A small self-supervised audio encoder (BEST-RQ), trained from scratch.
Model: 4.03M parameters, mfcc input, arch ecapa_tdnn, activation gelu, depths [8], widths [384].
Training: soap at rate 0.0034, 11200 steps, batches of 384.
Data: trained on synthesised imitations of 52 everyday sounds, one a clip, 39062 training examples, 110.1 epochs.
Rows from block 4 of a small self-supervised audio encoder (BEST-RQ), named by matrix and row number. Each number is 128 + 32 x the weight over its row's rms, rounded and kept within 0 to 255. All counts start at 0. Numbers have three digits each.
After each channel's rows are labels from the 100 clips, of 14848, where the channel reaches its highest value: "strongest on" is what is common among them; "loudest band" is the band of the loudest frequency at the time of the peak. Only what is clearly more common there than usual is listed. The data: synthesised imitations of 52 everyday sounds, one a clip. In brackets: how many of the 100, against the usual share in percent.
# c30: last pointwise conv (model.blocks.4.c3.0.weight, 384x384x1), inputs 192-287

c30.138:138140077151196119104089097131141101074118091129118147147154174094126142136127112187092113128127076090135116159159056131123129174175113165079122068174146115083192169135155139169188109103093131167132095157056157110106152119108146057171173129126105141138086137173176146147101129192142122097
strongest on: animals (71 vs 15.4); howling (35 vs 2.1)
loudest band: 500 to 1000 Hz (60 vs 14.8)

c30.98:139131158082134099134141145117116172078106132156134082138154104119082165150162160154163160103139128113183134107136114140112148125086139189164099123126179091138127113144162091157049095133117111088090181107092140185159084091111131150152164071130135182107180110151169127074151153150163058173
strongest on: household (65 vs 19.2); zipper (58 vs 1.9)
loudest band: 4000 to 8000 Hz (54 vs 12.5)

c30.111:119144094112084107104070085106150114122107151150112071127140156154101149103100128141134097100102162136100143146204181104145101147115122077152128158164151088080164117158097108147201131124105114151160192113127144164069095124115172083126092155157153134170121139133186135077171140170093087195
strongest on: mains hum (54 vs 12.7)
loudest band: 250 to 500 Hz (26 vs 9.8)

c30.23:102106122127116134152150172124125097091199165167132143137179179120122130146102123147148138154102156140132142107109160141171108177157080090148125067125100140194119086079164090123084104155101105070177057103173105148119243143126171124140122151121115124117103187110161163089125195102102223133
strongest on: animals (48 vs 15.4); mooing (33 vs 1.7)
loudest band: 500 to 1000 Hz (50 vs 14.8)

c30.223:146082126130115132165105070129139135133184130176140168117088143101095086170130148168153114094073143098161123120174160132095146109146067120138155141133135093095092068149166112183102155073181122098120132101125180150163118153109116120132087132132095128062128163182138129088129146175128157168
strongest on: mains hum (44 vs 12.7); electric buzz (43 vs 1.9)
loudest band: 250 to 500 Hz (31 vs 9.8)

c30.147:014136093107164090194134106150168137158181117098113121122170178125120123105169091195183101071153154137153142116062092083068181132127089121189160123187096115130088135122169137078091122157073132153095128138114071078197145134103132084101089188109181160129117088121170109164105122158084136133
strongest on: animals (49 vs 15.4)
loudest band: 500 to 1000 Hz (40 vs 14.8)

c30.311:191152112130075124068088163065104115078163120075111145085171115112155156097155092116105162078113096164134149116129075152123102112136113153171132075096128168155110147131123084173076141152093063144134136072142166138102093123163209117158139146136207053103113206173103129142121165152162126115
strongest on: household (82 vs 19.2); zipper (74 vs 1.9)
loudest band: 4000 to 8000 Hz (63 vs 12.5)

c30.367:131144044124122096083180083122127065093171088081111107148120149219083166168116174102133099101088160151137110157102095133118199129145099177161081161108129077140165122140103124134065114134121110140131123077131147088157125148172131136126075091149168148097141065148151096153143093081088073150
strongest on: animals (47 vs 15.4); mooing (33 vs 1.7); mains hum (32 vs 12.7)
loudest band: 250 to 500 Hz (40 vs 9.8)

c30.86:150087120151151135150102061106114141089172115196121066138144135158133144118123132126110121097113162171156157176181106135069087100103138095120183132147105113095104101151112160080197146158085149112090196153129167138075176077085081176129074121146191097172183119149160070097094134167150129102
strongest on: mains hum (39 vs 12.7)
loudest band: 250 to 500 Hz (31 vs 9.8)

c30.124:126122133192096152140180112106107120173081102113199110084174130175132132115141119150112150143124103117198181078133188144203031154136143099122066148106144097131118155130151129152173144114121096130127171096127100121130136111102133132136059066147196067145108188150118129133123109121116202109
strongest on: mains hum (59 vs 12.7); group: animals (34 vs 15.4); mooing (26 vs 1.7)
loudest band: 250 to 500 Hz (31 vs 9.8)

c30.41:126172115144181116159083154102163147132130110069107109135172124097051077119075153130112125097130077132102132114116146162148158155132140150102114116145120138082128144129134186166152130157182105116071131195125110121071157120198136189154111120105104058156145123131122158117219139126148150133
strongest on: animals (51 vs 15.4); mooing (40 vs 1.7)
loudest band: 250 to 500 Hz (36 vs 9.8)

c30.150:148060193134180136129113135106119081116160142143114164144127181173150120106136101116097120057160133218102107140113128100065105138195153164095151199139136108093091102167093148152125058153141122131140127175176115127141176112176161112115146072138116136126128111139120076134082115150057188151
strongest on: mains hum (41 vs 12.7); thin (high-pass) (33 vs 11.7)
loudest band: 250 to 500 Hz (39 vs 9.8)

c30.75:114123161169110114123098178142124119102130116193085109138102093121104120175214094123100159108123090111095159095087109108144124097113131195154138173122128169143099113147123170134115163113124111050150156094181064040086082116124145097140053142146231095145146206118187164092183090110162114070
strongest on: household (75 vs 19.2); zipper (71 vs 1.9)
loudest band: 4000 to 8000 Hz (66 vs 12.5)

c30.156:132093150136129157099107144159124094167191125170126201047152127053139130095174114121133133104165128124150139122189136116124087197177095126126141083109122136122101174090139127103127164224139157172150215130209134159106154184139104117096119137132192070083086157175135110124075098117123160147
strongest on: mains hum (58 vs 12.7); animals (45 vs 15.4)
loudest band: 250 to 500 Hz (31 vs 9.8)

c30.136:097148103099129092130193101063145135108110133136080075124091154107151149134110093111144153123203142097174098129104149150159151117147156091185081136143127146079177149109125155087183150210160164140195169181163140113146054125098157134119168134108086143134142140125154031127104121146129074164
strongest on: animals (71 vs 15.4); mooing (32 vs 1.7); meowing (28 vs 1.9)
loudest band: 250 to 500 Hz (32 vs 9.8)

c30.249:121156162213132144115128081123091132051089128112118106077118108138109149117137131166104115157164175174119159097174138191117107081101133168101174136130133128057180124135120166089125144127171148123137103129114156111143147160124176140149089154173109184112184080126124174114122208181149135126
strongest on: animals (57 vs 15.4); meowing (36 vs 1.9)
loudest band: 500 to 1000 Hz (68 vs 14.8)